config.toml
arch = "vit"
norm = "layernorm_no_bias"
bias = "none"
loss = "cross_entropy"
residual_init = "none"
optimizer = "adam_atan2"
lr = 0.0022
Rows from block 3 of a small image classifier, named by matrix and row number. Rows with one number within an expert belong to one neuron, the router's apart. Each number is 128 + 24 x the weight over its row's rms, rounded and kept within 0 to 255. All counts start at 0. Numbers have three digits each. After the name is the row's rms in percent of the matrix's.
After each expert's rows are labels from the 100 images, of 14848, where the router gives the expert most weight on average: "top examples" is what is common among them. Only what is clearly more common there than usual is listed. The data: small renderings of single solids in any pose.
# router: router (model.blocks.3.mlp.router.weight, 32x256), inputs 86-171
# up: expert up (model.blocks.3.mlp.up, 32x64x256), inputs 86-171
# down: expert down (model.blocks.3.mlp.down, 32x256x64, transposed), outputs 86-171

# expert 31
router.31 091:131136152095131149123145133101135134130106070123089127147152098126134123111131144139113106092116120129156131121153119108162172132094124109126114114190167127175179116163105119166125094169135112122140172111162111160110141111123130169139135158130092102164117083
up.0 087:126134137100100118137196130129135143118107096136102133132100146113117146135112171148126082119118132097163129132147123141159158136126148113142096133133166155091176132152140121143153114157112126109154164160132148156123117120126145175126150175113103103124148106
down.0 086:109119133175167105109122138108138128140130149096135116093149140151132120155125109148077126094086152159083123114065155077107104149141140084131149116143170160157161154107162110153137163132131120113097129191129101128157148085103100142117139171112133146106118142
up.1 103:145114112148177130110113144136090145123113124156117151153091125160102122151149146146128118148132085164120130095171105114095107127146162147165130099097070103173133087112111172131179122147131107186135138123159103159111122112154103132085145119163138138129135145
down.1 093:173112130173134116116117136149109172152142120120115127121086158133090135139091123099138119143150123095112095118136131151121115090145082118109122130132130108138090119091130143117103153113105109142136105091120099131098120102119170164119140125083168098108159165
up.2 089:134142104158163131163130115159104114125126166148139146151152101178158104162121152134142145137117128124084107131131174096100096151147152114105118133087105133180126121079109144112111158141119137155142140149158169104129145145133146123077133114161157135164116130
down.2 083:119120132156100158103111122120108073125130115102141156163122123161118113106104140090152139100126161127136090107113145150098147075136173110095092107121125138112132122175126136147113085106129113129128144099132125123154156120130119158071119130099131160105124136
up.3 092:101155159119132129137131128127109140118101117110149158179123161136133167149145131161127136151126126166109105105117116107131156090152095126138101166147142134150159150113132141163101112158137119159111143100120096186123119122184133156159160145116111140111090119
down.3 089:125139101163133112113146113129134210147117161130149136100090133152112112150117147089127109120138135162160075150127129141145109159098134129115134175149096159162091162120155119115159188158082103159104092140104107124116097125132145140134133137098122155091148117
up.4 102:109166147115114107099114135137113136137136148110140153146126134112105143101091127096139140117098113135165105095135123149124154075158107134146101155135101152134117146136092137171152134160152146144091110141133123119103131134162162177128123124066157150104106110
down.4 103:117082120160141138091133143144107155127096120123141193124107120187116136147133185102116168158146099129098086104136148123132119136131160155140082122090121115146112147146107174118108118126127103170134107125183105149130131168093124107142155129113120159126137096
up.5 088:121184144146133086127142102160139151106083118121127140126096124106122163125137143115142132161122111134106105112146118123125143100145082130121120144133112084123140119086118151111155134134138143146115146123119098182122151165109119138165147118104144095153118126
down.5 089:118159134151124150120096123148121199108142106113160179110096144153115119141129162117130132150129113139126089102132142156145129147114135151113094158128107152144089127118145147114110133122104127138120078088128145134139106122146138129135177123083141138113149096
up.6 095:162105142137135109098129127111115143133138143079164116138124135079149129115114129147103155195116087134074145111152147131108128173099142126101160149114065098125123111077125146105168112110108149136102146122152114080133084151097136119139123147186139145166094142
down.6 096:137156161090169134151110111128111093108150097122112117183168159097157147131148155179127183137121090109119140116162131131153134139133108159166129145141108079137161114130109134114190105144147157124151127101099174121106100132199117147128134133179114114172144133
up.7 093:148144151110119118136101105100125134128145131100171168135138115090137134092127126122127137159122097110126170138131138161114119147097127105152126175135097111117103145118099106164165104134132154138071105135086119040087079134129143100115108148167147159131128122
down.7 093:103085170121166155128130116109113108117121116110102154175173106101167148105147177145115156097107111112154142154138121107114153135113119160140127109161139127113176122147100148163159119117145118111123174110139130128140106153175113137130106142178089146157121119
top examples: black

# expert 5
router.5 117:112138093186119104117144087151160144112173135142076145129142141142114159106117176093131165118129117123142087149123160165133158088095117157143091122151158145094119089119165107132151151107133149117144113117129163114150150132136139125132107134092091073144191082
up.1 097:155159138149140128100108129152133080119150135119145088175092170094105147155143123164079113130136171155106096081148128079110151115196112143113157128071139123129160112160149142112128138120134126127115123131110125125120146085110099183112126121147147141095147137
down.1 109:121095141136159109134087129094144098118136155140144172151194081131148168116101136132150144115126147129138125148117095143107174117110118080158126122119085132102128144143153122155125121097116126147122106164140134099157121147103136134140110108144137156103122129
up.2 098:116165115119120182139104145174098125183112126103139122126114160145143124182169156168157119132169180153133099128145141103128087161166170107115162152119140108144126136134127160127077101166145115161156157123131131140130131118114084139124151143129142193129129122
down.2 101:142143100102111125132144151137135099134117158139156110130124135139103123164103140098105110179108152108129120132152141113123115166143167105140120115106094113113075097119137167095143162123123124134138082112154153091103120119130183128113134111165170104087155093
up.3 098:112166117101103185148114145159102133179120119130140123138106143138149134163163157148161119147154181124151106146113134100134076184176168107123160158133135108131141132117123168117083119164135116142155163112125129164121133118114076123120138143129146163121124120
down.3 103:143157095096101132137153143128134121152117153151145099137122152126101120178107151093099112175113155109163123134180145103143116162124161112136126148109105129128066130105125170095159180148120131119122104102133162114090114133146172101114152110136149120107142089
up.4 089:095082105143137120096168158111108139124145099143083131106099166133157132115118136100138128131105134139106098163138157179115109124111150160093106078133157093096115104115123106147103087134126114125150140122139125159155139133098139132092132131084077072136138115
down.4 083:117140115094137111144121130167102121099157147151119089135144133147146119103097112131114159140142145149090137154129137059121123098146121126111155149148124080138111083072141120095120101170141139148165147099147128133126157157138140095081120118104129118123108088
up.5 098:111132132143148139098110162170095174114070133089162134101071140136147137165169149156123147149174121159119097132125126122087101144173178192099144146121115089147123138138149135146098149180113109141171152123119096155118122109133134138100180159129126171121147149
down.5 091:100112105151148083124133135103172099103139179122147144148173126137147140143113130094127102155135137116113113154121111168113150144129167126171111111094116144068130144133132115135137155086105125149173078160149148089151120131115133124125114113144142118083131077
up.6 111:163158111138125122146121112155165108166150137142113131168140168120107167166123160116101113110106197116129087111188146127089188132147107127112095150071122151120128109131114158103129132166135127156114115099116137144072128114128104151144132096136106133135145102
down.6 125:099093148154119112150111114150146106122143133179121123123170089129132154078119137126166156100126124140148123185106125128138141093105096116118165128175155140119153155121133083128103094109123110151156120156108114125163147159120109117124092071139126105142094125
up.7 106:126152142159148126116129118175163076097126122096157091135100132092111163121150124173088105110131184131102097104117114106092134115187090114147148136068158141103148108153149140129119150100132142115140130127111123127131136079127127151110118097161138151116167142
down.7 116:104101149121152113152107100106151120103149103112139154156177108131148162129123140146169144123132115112123130134130084144109164108102127112168108141115102130089120129163133129132141115099154140156116094168133151099165111143117118143144106137137106150113138138
up.8 095:075113096178111114099140116121126129117150152142103142131128133152139165118131172083141133134114120125089099165117148150108153078117118145120100119139153123108126147094150119162113130105132143115138136126156119172155184158105133098091130111075089088119109104
down.8 083:126142117130130116144120130169107115119146130141099096113132139119130126100092123112101153109130136155109135137123136102186131117140089119121151146140141107165125130139117110113132119158157151124126171095165109154142185145146110102121115120100112087139105118
top examples: plain; disc

# expert 3
router.3 082:115141170122130155100093113142113146149128120136110148146135114121149130107153148104147115108115082166185130130133087132160165095100106144105148098176133131164196171168146157172122129143145106110125169121121108176147137156161111150166172160116119102130144145
up.0 099:143111126102145147124075118113094105159109122141075110122161129158114187151121125142077134099129145099120090071150121121093137127099108097125124113107112142143144122132120153146123150129107105144118166126156116147149146091091071160120156105136128129132095194
down.0 114:109097127173123137103166113099132130131082143110127122102105127163128101184158134144139095098154159132127098107073159147135077097134149103123130108107155157090153174118176159137109123092142084150115128149113088125136112134096119096118154164096118167116103142
up.1 102:156133091111128137122146112140144059126126132119095090129104139156131124180150132147128114149179151108089119106176135136122111148164152119120125120085101110152136162127105103123148098135134124161168146133148123137155179143089095092155139150130108141168132117
down.1 101:155116149135141094127165145116129139141152121132125066122117146091145121095106102185153132144142151101093150160125140128133100104149111172113172120153165118108141105090160133118160123118138118109160140133075131104119108130134133151129120155163143099148137165
up.2 083:123133152131138133126096135119135145133114132094106070163132170128143102161126137157112119168120120123120066085137136106145125178104186127116121115102115112192166161145088168134151099165131126154119108120155125106128145095139090158177140143145126142160121146
down.2 086:126118141112136107135175140104134088150127116140113082121136109138153107098152110173147129103148164117105129143076156124120070088166145124125183105158145151127138130118167144147174115147158116100164163130055138123147093125121141141095122149117088169139104138
up.3 126:128082123144132141128145142137104128153119134111080086163092123179111095153141123125156109118156131142123157086148132134144097111130177116120126090100140092166147129141130102143098106153125126201129156090211113131174151074087063150116166110160124176125133179
down.3 123:170153129163156148087138142102106148175119139073104126111092149114101148163101111148112119116144148093123132089145130152152127151163103133130127110115115144122134101101156148161174150099126110121111147117131103131114105095126141113123147154119165127127144160
up.4 096:124106164132115144137144146168112119122117137134126103151139156153130123153112119154146103166119131133088132079127147111125149134138202112147120096076121081154181127127127158141063111165130147151144134092189129135145167089114099166140166112159105162161139172
down.4 091:154116137132116147129154171099128142176115103135114110121113146125113112120133086162146146117144125103145085116140140105140094125167127135163144104114140121133108104116162194147174126142106098090131141105040141125113083074132153126090169151095141156121159167
up.5 078:167115132139145131159092104145116116118133137122102105158179144168147144168126148163103129113120146109100108105130158102120117147137160123112081123122152114139138130133105141155095124129127146122139112137156155108138166107121091138160147129160122164187162138
down.5 090:120089106143118086130173152074137101154136138138108096136127119159130090118140087156159137126175151120099080149106138137125067084153137116138166110117165150107122135105162145143126139137130123110170142157037146130114098106104140137085131153098116144097117141
up.6 097:130151135142143144106109118093105100149115133115093103169106139076119136156116161146105140136104087132173096096118104101167095128106131115100112126136140179148177157143119150114165135106134110089084164135135128122137142082165128133156117120115135082163086143
down.6 098:092130147104118129142153097125109105116117110117112095123146105147160096162165129169115088096163152155127153108074130139119072104139155130104154124142146150099163137129135119131110121146145115133148168135098130131172139117156124107116125154109082147161078133
up.7 100:117099098140127134130151114166107135125158145153071107158091072240114072128112116112170113086157112146126157105144134134111105131141155133110133080143138103153139084138110083149099143143140141168133150114201134156179159096074093108080145093137154139119139150
down.7 104:168152099153158101104122158132108129124149131082115125146100183127114157156124134151111180160163123082109155096150147141177119167149101147139122132094138128102118103096111141129125156105129092113143125152144115134133117110092133078098120161118154115124154120
top examples: glossy

# expert 15
router.15 082:160121160129118164108123163132152137165113114087115158085145145120113114129149131099167093105107151141173112108137095167158157101115091118106110106125143121130170157159147148176118118164131112152116154111122112156158112159145119143160135171115120118143154134
up.0 097:084084144109159126126146142122157160115169148162165153128173110144177149087127126118166119100088126140127167198129118113119132122091121172154114121119128157123145125117141130159127162128120137125136143127113149128169089157136136109109115141153106149124136128
down.0 093:143106150146123106100111140133131122130151109101154155165118154111131196126129098150121130121118113093093092121099107124094093127166110144129127112131166157123162160125146125128074117099144097074106132166144090111107100081146147123109160152130128139131120156
up.1 095:138151143148155081116170123170136154097106082133109123083104134113104147112145080162105093144163196163125094119140132171109106105170102162083127124114152089122123119145098134140113095172135133164129131167094126141143129153153104126167174119106123116164149152
down.1 100:129074146121072125127132122143122097116134119190130113176125121156102103098099132152138122110118125126156138141124153110124125141103132110127135099171135073081096088099117133127141095142126140137118101108136143137163151148130096136124099089145154111112134143
up.2 089:140164107115127157177129107152136151117154122142108102122146137148067108159111122142158118121136118133134126158161176154111125082092093140117113148127152135108105077131157153086152126119134144151124082137131190089117139140167115127116129118115167113145113154
down.2 088:131189133102144133153107135150127127105116118125138116110115117141118091157116108137114108167113178109118114096148137081149144186126141114147110156109073110173090100123126108090162129130125146171128112100154134116116146106121129134143119107168144136118173144
up.3 126:164128059111130176120133152129150143170114126113099120072127129121105089124122089127121095117164148091100112111144126157121139104112130090126137133088110113106104103118164134094141115115112109155154130136129122144070123137120140127129128154129116092122132107
down.3 127:112130067137099109128120113152130107123135165154113159142145089146134127138120168132127110103106168106172144135100140092093135175090165100143111148120104151138104111164115108129139166110133122156108116145178110110099142102143090130106092118152117154107166115
up.4 106:123111089113135169123080119121148125175133165136116127118159112129116091103118124104170099092122116139123130132137154170130157109085206129144128106101118119149115113129095090136128117109117130181142107106161126121118150128088114137123073125145132150108103100
down.4 108:081138092148123131145101128156134120107120135109112125113144123111156115106130142117147118110117152137123105116103145144108130114125130109127105130094149167169143178170119085138120171118135133146134140135170090154090190095146103104102103146105098140141116122
up.5 090:127113153186119105137163132151158132105107127117132091093149114128145115107128105165122126119120215199118086152142161140115153136149127156075126128128174103129153156113115142129094105152129146152140139196100136117163148144085115075126143107141122133164134155
down.5 093:173130158085113132152114125163102144111134131131105084141117135134107147099109133141133153141151111131158138118133129121159148157112129113149129157155124042076090058091155121116175086182114146146147115098143153119150150143156115120091103093114160105125132111
up.6 089:165137143143148118115153142174128156124104088109112123087103161107113157119141106156106110154159173161116082117163136161116115112187116150084123140100141074119125096144113138121097099189139123182154144165108128129139125143157115129149188146130128107158154130
down.6 091:119074122126079116147123113161134098104135127202138128161133104161114110111091141141139119113119130122154139130106156112111133152098142101127125098166115083087081089110109126118133099120118135143129094113136149134159161133132092126108102086142153114093154130
up.7 097:161148087160131129125089142168154130141095151113119136092118099157132113111107102136130122119150160119105107121117150122127115165139139107132148125097104132161078114073107142067146135141131131149134101165142138150064147146063161077120106128143144118135177120
down.7 098:112139121131156117147089153145171119101136124148133181089169110134128163122137142122104142145096123123120139092136107116147196140125098117149097140100141121185121162172091096166107167081094168112127104128165138156138168118117116111139107113113116133114156128
top examples: metallic

# expert 8
router.8 108:126084126104136178164118159097091131181118132125156092116099107131132117142108087110123081123118152173132138139163083108114119120159115127079110106091099113150098102153155140072092122128135110177124117109147108114128107126104156132121141124157148121106132141
up.0 084:113113143122155107165174138153136130140076105109155113134126147131157127189150111119091102144141158186125141105144144125103129105163159087127159127108135104099131131142106150115113147154140121163161139149159165130136146131127116118086150091152113119148101154
down.0 072:121149130094068103149128106119126148129155116148070101142148136100142082112132147108159104091104142144180149155151149165174145127067129126134131144151136109095156134128112079177186163140094155131127133108104133128116144149120089115109085164098084078140139127
up.1 092:142167145089136150120117130180118168126120075120146158111129148124120135156144146178185101164166118108167114115170141127130155150123161112141101148126138127102140132130138146131141118136139153127119110121140136125102098154156116113143130175177111116137151150
down.1 095:141126106137132143120136142117149108138131097133118168127105120139097150117135101107116097096079152079125163106127168124119122125162128135144104092113145148167138151142086115140138174106132130089087165122163110158133147066108112127146140138127143169120139157
up.2 101:155137150109136157159131106148135162136119126149162106116113135156119097134119146138120127135159134119174120147137124133146136180113128144124118147160096096119120099097201141110142090160148132179138096097107112115101079154151140142139136104135093155125160126
down.2 097:128081135147111119149099142108148096128173101140160143154133134124119129112155087146164114132119077111155116136136116110159141159120138148153120100144159178091118139127124108125100085092142140125095083171139134116143119110109115085185106112157162103099120133
up.3 100:122131166102167174137103137139144160103104130084168126123145110112128133112161158133126135115154107135146141122131131170139114164108163142133113111184135130134138153155130076149134139112137130144175153148167104125118140124150118123134128160158132133122126141
down.3 112:133121148138146139118111149116121147157114111101110115155114168090099159126139121116114130085088130133148113100149141153103151085148115131156096118143158155127155170174138142169171169133114091106090159111125085131129145070132084140102155135081105146103097162
up.4 091:125159170114163146151113125146126158090078140107111127140154117138167149122168112165115115139139107140172136125141156133138147138120121127131144128160171127142147126124108097150116152129135156140153176112152120161154150148137132129076165149168123139150142173
down.4 085:149104138117144094161109139111115137149133130134083119153136148113109118121150132129129115088085128099153151118131169124088126123139140130172114117154132147149137156139117118162169189135117122097106127125141115116141107059109093117115095137124111155094129157
up.5 097:138079123110149176165120139101147141153105135162167122102139130188122096127104135115116145135111145142128144147161095120106122146096135150114093120128096095144103099113186133114140117165126130148142102096126177139108083178104116122102132069127116161116151130
down.5 088:100091138117125095146115115129118103089160144129160148142176100143157119110130120170158116149162092114121127138105087100146139141098145109163149109147126130074125104108151103130098084105119147160137076155138151113158116150111134098143097142147134116111133088
up.6 093:141111147111193143086157128112116135151182132132113170097129158183111153155139112142132179127106126101102150109133158153109094084123113135149121136146140163134153169118134107173154131171105150138091149139163156133120105142167097142130141127111136170125095123
down.6 110:119175104127149168114111122151143121107115096120086140124135116124110176102105144109111155085093127114146133130154152151148153104118082148140094130137141133159138117163112149130176126139163129084115169103144129169122175134142093119145160093102097104166129109
up.7 108:149139138138086112144106124145123129134170132189091142122158118131151128110118119117144088166141114113135126161151136138134155132149085111126109129114103124135143132082148125124133116097135134129118132154104121142092157155133147133128127140127116072143108171
down.7 113:151103139104112118137142151142122097115124116170122117178093149142097123140129111136107114140112140062092129132124157099114106113116125127141142107154134097140116139090147146119147137131148133125110137129116111164099140109142111143115143110143181132103130176
top examples: red

# expert 1
router.1 108:138123124118180147118120162129126133143112124138081093130120177116122154171156101113117122113146099149141153127187127178119104148167125129176131116122110097124153118126169144113184148121124121111140160177095108122101141116163120121100151134128108128102115175
up.0 117:117118143143159157148100125148144163106131153147115109138109143160121104118091096146108110124144119166122146117115134118108097137115148181086153112126109106158132147159122128126137143110122145101075108140143139130139115112168084169106155086120146165106128156
down.0 118:122159155134123102147125121117134119113139098149101136153136116098111111112112111114090087119094150132156169117094159116135160121096114122132099128153117118151150146141094131171141097139118156094091137084157136133168167136122095147170135106122102121153137141
up.1 122:116115156116126133125119166108142110114191166117143101140150150115134113113085115116138125140082121176133163112139117151133128118116118154151164113140154133106174166162098115133170143088137153098094124123127159118171146146182112154131069108107131114109107132
down.1 112:135137167109126165134110114098120100148141108113098113120136142110116118113111109151151117090091150103129187114112130154101151120155113147162098068164110139119156113117100146132177117101170147120105137097124134101151150093132094139147121105141110134136119169
up.2 099:113096136136087104096147107120142113131162093184122119091189105136149117100112153094135129111134131171110162140107141166150130089111156157097143127160133095114102163162107086153137124104130148142138100126126160113127132145139106115187116117112097118134149111
down.2 080:143134160120142167146136099128067140164115120102102106158116169112119158159129135153109127124113100111124177134131113103112095084126124193107138103142146157156125139157132152111125173137141147106116131129095127156110093110185153152117154129143136156151124144
up.3 097:154168145153103104108113099145123170139111107140105172155109153164095175128128138085102121127117129097128152102107169129094132135147137136132101146141115117139105110112099152177121166165116134106112139095155124153142119123139124173117161095115127162138156148
down.3 090:135077124139105110156115132096145137098146154162187145138131083136150079104134118127127134126135129153112106173125101099157123162103126096132138100129145084143106125139129102137103114093114122103125083123121129112121147135115147072139086137168128133115113093
up.4 106:120083119117120167114107132090142055158157122126154131100188103143156089125108152139122170110113158154109124125127127112149153147144159129134133123135114103116138113145148088146128103123117120148165122118125155123129114133113119114163102158169118133123118117
down.4 101:142157151144148128136138130159110144127094109075118134120110140102104170134148108143118102155103115101102179131126141115139122125119088150104129127139154143189138163169107120122114161144151149122099140139140121167111115128140125144145156119138139162175141127
up.5 107:120090134092108136146134136098181125108134134163160182149110121117162121120098128129108187130114144140141114111156137135156127146137128135122116145102133137109136129107101133112103157174127133081134128096151170125106147144109116092133100142142129106134137056
down.5 102:100144116144135146111137140116114095091126115106140169119147079124147121123152131136099120100116141154137115112080111108104138130119139171102097113132149142178162144201113138152087144130129123128111158169136117155119115126130115147131133136113104150118141116
up.6 086:133082142150094115120120117135126163153117127110135148137107150134110161116115167068120094140112122108131161128092139095088123121137138136106123157153109135132104141134121120159084142135127143133091131105201115158149110109145133176129112125149128208109158139
down.6 076:118081134136135113115086143101150145087120159104215137134102140138144068103136097108128148139120114173105086144121125114124097174148123092157148106129111057125143129126135122115129107084121120112131108127108115093140180113101135093141098134180146122110089130
up.7 108:097088151109137137115136106118119149081117056168125158106142069111158081080127133114100141102067110153126135138130129129143134144124158166132108155169145134153121137138106139148132100136120113102122120120104140113142135131104176104150173152147099085194125102
down.7 112:114105109142123100124163136138120134085112127147155143133115103153148132134150135146118124141144129119120123153122094064158107095109137161072136136120160122181118161161146108111075174121102106129144111166115111161083117155111155137105130144170120103121147107
top examples: metallic; sphere; egg

# expert 19
router.19 106:165138130143114133084117145111161144109157132140146174134120154168082114136109123117115085140094144138129135124179106146100167133079119129123095074124119186147136111145155123127158191121118131117091102110131138111129104116121104117109144109169120125116165131
up.1 105:144104147158169126192126131144122175144084075147148138091137125095139148110114110086098163160116145142139150145136152171136108155133130106120135193143104128141117139112121165099140147117125132155130129129088163107131154202145152091142155110161127087153103118
down.1 106:067121128109160089138140120137140169066111108115161116152123128106159121086132122121122130151122091169145129155144101093151118091122128170132131136110151128147134165158098100150158111154066136106168148115097111151144174151155130098116091136104092128125094082
up.2 105:130136100131115140082125158141134121139126119127100114148122154202149114132110071151125117130137154131114085135154104135100091154124100141047140101094130134138124101093128109104131145136116130157131127170122113131119099155082072158086194112139103151116161149
down.2 103:157158103121138137122145151137096145129091116086111095087107137132092108108123132138082191105146103145146157123148134105135110104116136132125112165139126087165087092110130161142143128174159134135111147103149126133089140131128134121082143155106134147144125117
up.3 084:161132118107122153150118132120120094156127114142088107139128157099089165135148124120148145136100103100139138112178162117177187137133087117192106120118150175210123143143114146137142139151119118090105147080127100125117144133116123115141132151098156102117121141
down.3 078:145153138177114130086127128111133115178093105098110139100127106113107123174106109086157093098108141142127116100124133172117145126139073095123114137093099143131153122099148146122143175131148089175104156096139102113144131089121120158173153128124143145120159161
up.4 114:125120126082126090108155150100127129138132086127154161145088131110115106086123133073113110142119138097121161112146125156132080118143158131119117114106108125173113140139097094179135106131132092130132142090110103110112116143107139098109113155121102151110145085
down.4 120:081092123083158142112146110110143125111143117142144156147129118144154114080108145101096114114117109140120142132091125108092138084114169175116123111145123103140133111210095117143123100101139114103113125118128115117161125143127099175164115157131080155124106104
up.5 101:084160133138135102095146137123151131126101106124139143096100152132155100118156142132155142173156127170115126192133144149138110128120176140118136145157119114156105139062113089155154105233112110162135147153131114155142123150094139116166127149117106139181131102
down.5 095:134167110072161146131130127145119133123113141135067117129135143125127148106138140138083178113116129131144143134130141104139108081112113120107137139148156120188145067090120136146162111186167135084136180124122138144119150127146098132080122130094092119174096121
up.6 103:115132109117106126126149105170123129132085119129101082136123155168142129148133105149158105119190142135127122155146100108115105118118108142052145133111158158109134130104128094108119101157110129168135129157138101136131119137109096131093153111127098163133169139
down.6 106:156180126123123142126140106127099147152122107089105093099136146141129130117093108166135175100157122158120121136141125145105100092125099113086126161144113100101121082080162146122145118162149118146136146129104130113087131149144141149076154161101130126154120107
up.7 104:093098143143124139143161115126155097128143123174110091179141158125128126120121152093147147090099144141156153159139122124190156115127121144138130152171136136116204158169106112114133124127115148078118150146093162135183158143148102149150096099136086101104108147
down.7 101:134122165115097104122107119129117150141158132136131119119114141131143143114114124145114109130133134113140167180114120140088128117126077120101183168167099145104117116090159136102167126124153134104090104164105128122161066128137163169172114153133116160152124158
up.8 121:122149144124118076081121175106176158109166098121162120131131149159132096104123060169118104143114162124123111126144140149094133140124115161108143103117111091110129104140161126144139155115131129156137117112105145079121097145099099137119184140166124160114156142
down.8 121:156123106136084128093156176137120115136126150147110153128094122152077108128116154097094103130116140081126170137131141102140145143111156134158105145119122137160069145119098116155155167134155154118084143105175140162122131123095092104120124112127151166110154125
top examples: plain; light from: behind the camera; egg

# expert 23
router.23 085:150133176118103166103130148113169117169098110119171150112139128094124127109148133139188110110118105118154129131138087116185192092088082116114117121156147148159189172148184137157104101120151097146133165101145099169147129109127131155168153169096113122155142167
up.0 094:143142125107123143127156135137184115124113146144179152145140142126169148135156158171165119118176138132140123175142128122155157111118104136133125128126171129081094133122146113134084123120148107133178135132118139131126107119142155123146159167126111174143209131
down.0 087:101105131124106127116123126141161146089132144163166183104091070106139150083136111155137103162098107075134114159089106094103136156090128143156116168163106164124108140095137114132135179096131130115119089150122121123102119126149158115152110129159122116124132107
up.1 103:144153094122128117134193112129185109105130136168141123128148139146127116152123148125099118134151132170070124154150127104159161104115110119130135112086121091160120117140147144130117119151144125109162126113137145137146138152150112133170158141118116128150148104
down.1 099:148148089106130131139115116190145174137143161114134114127107164082123191122146171118129122159146119078118127096128128100104114165114150150120117150138102152126097106120136112090154153133128122140135121152167102122098113129135157101137107141158119105119163096
up.2 090:133138121136137110130126122137134116136146082150124102126143140145122105127109121136149136108122107126102113119119121060155141101159133129147143132158080093172160108142106146123112128121135140108120126140156147136201155089143115183150134122110107126140124150
down.2 092:160142153052114126170170116132117148160126160114148088138114177078110170155139127163115137163149103114110114132138124117101105146128099125130143161122125133071122110087128168107152111120123137123142092113122133093114078129171153138144119136162150125124135140
up.3 114:145108106133110121147146114115119136177122131142127121125136156147107110131085126129103133092134109154093085112131103104136127102144105109135103109114072114177157138145178182104155137137146128094117121127151131147151119123160122182133139143078114111111099175
down.3 119:172151130111111147117117127163117155152127147114146129131091143105102152123127153143127121151157093097130091103127137110119124161131124141111104148148072121086091061111155150101168127105153121159114079109128121094097080129150164152146126134135154114130172124
up.4 087:165152128120125139098135110147141112114105140106147090096138084120116098116147162148143163109140157114102132124135161147128169162131123116108139166099143130123129114105178096153107126122128125152160125119143115105095105138075130098110128117132152136147145144
down.4 091:119146109158147139135112121132117150131136095121115094137130188111122145148112106112122117121141124181121146086146126108131124074176120134106112115091180151109159126156125137112073122146106148100147144141163133147162165080111140103102139116090110114122106139
up.5 088:155122137158117114096120148129131160123116109153160138145106120119110102097157157142138172090095136151103109136131144160133156098097124181127118145097162092125149104114112151158106107124152120162150113100076125126110143166101126130124145114121158095130151113
down.5 093:079133123150118175127107106161124134114123104086165090112120130114136115124138133104140135104128107190129129104127134145132097108185141177080120082106166143143152164161084111104065122134116133095153172135157123160172184104113157100135147106089123103148095122
up.6 101:134132129098121148125150135142187123129112137136181163155143152120159162125167148165185119132166136122154133158143129117149155109112110144140114130129182149077094136121129102139081107125146108144163120123126138128122117115129148116156144159131108169138203113
down.6 093:090099139110107125121125119120156136079137156174164187113119062113156139082134118156136107148095105082134114178090098097108158144081129156150117159171118140116104131102132114140135155088119127119137099144119122126106125135149144121146109126155125118117129101
up.7 098:136136140121127127125150151148194126124102132128192141166129161136172155134157153171178117135161133118130096161147125137141142115122111134128121130129157124106105133123155106132094124130140113143169133122122130140121116108139142144143169157138119200146198154
down.7 096:126099140114100132113117141132157148102140133155171165097108084102154150079134099155129112147114112088141110166110113102123147156095107143128134168175102132103101124099158119130134164086143113100125097159089105100106106123141178112144130130149131108120124121
top examples: black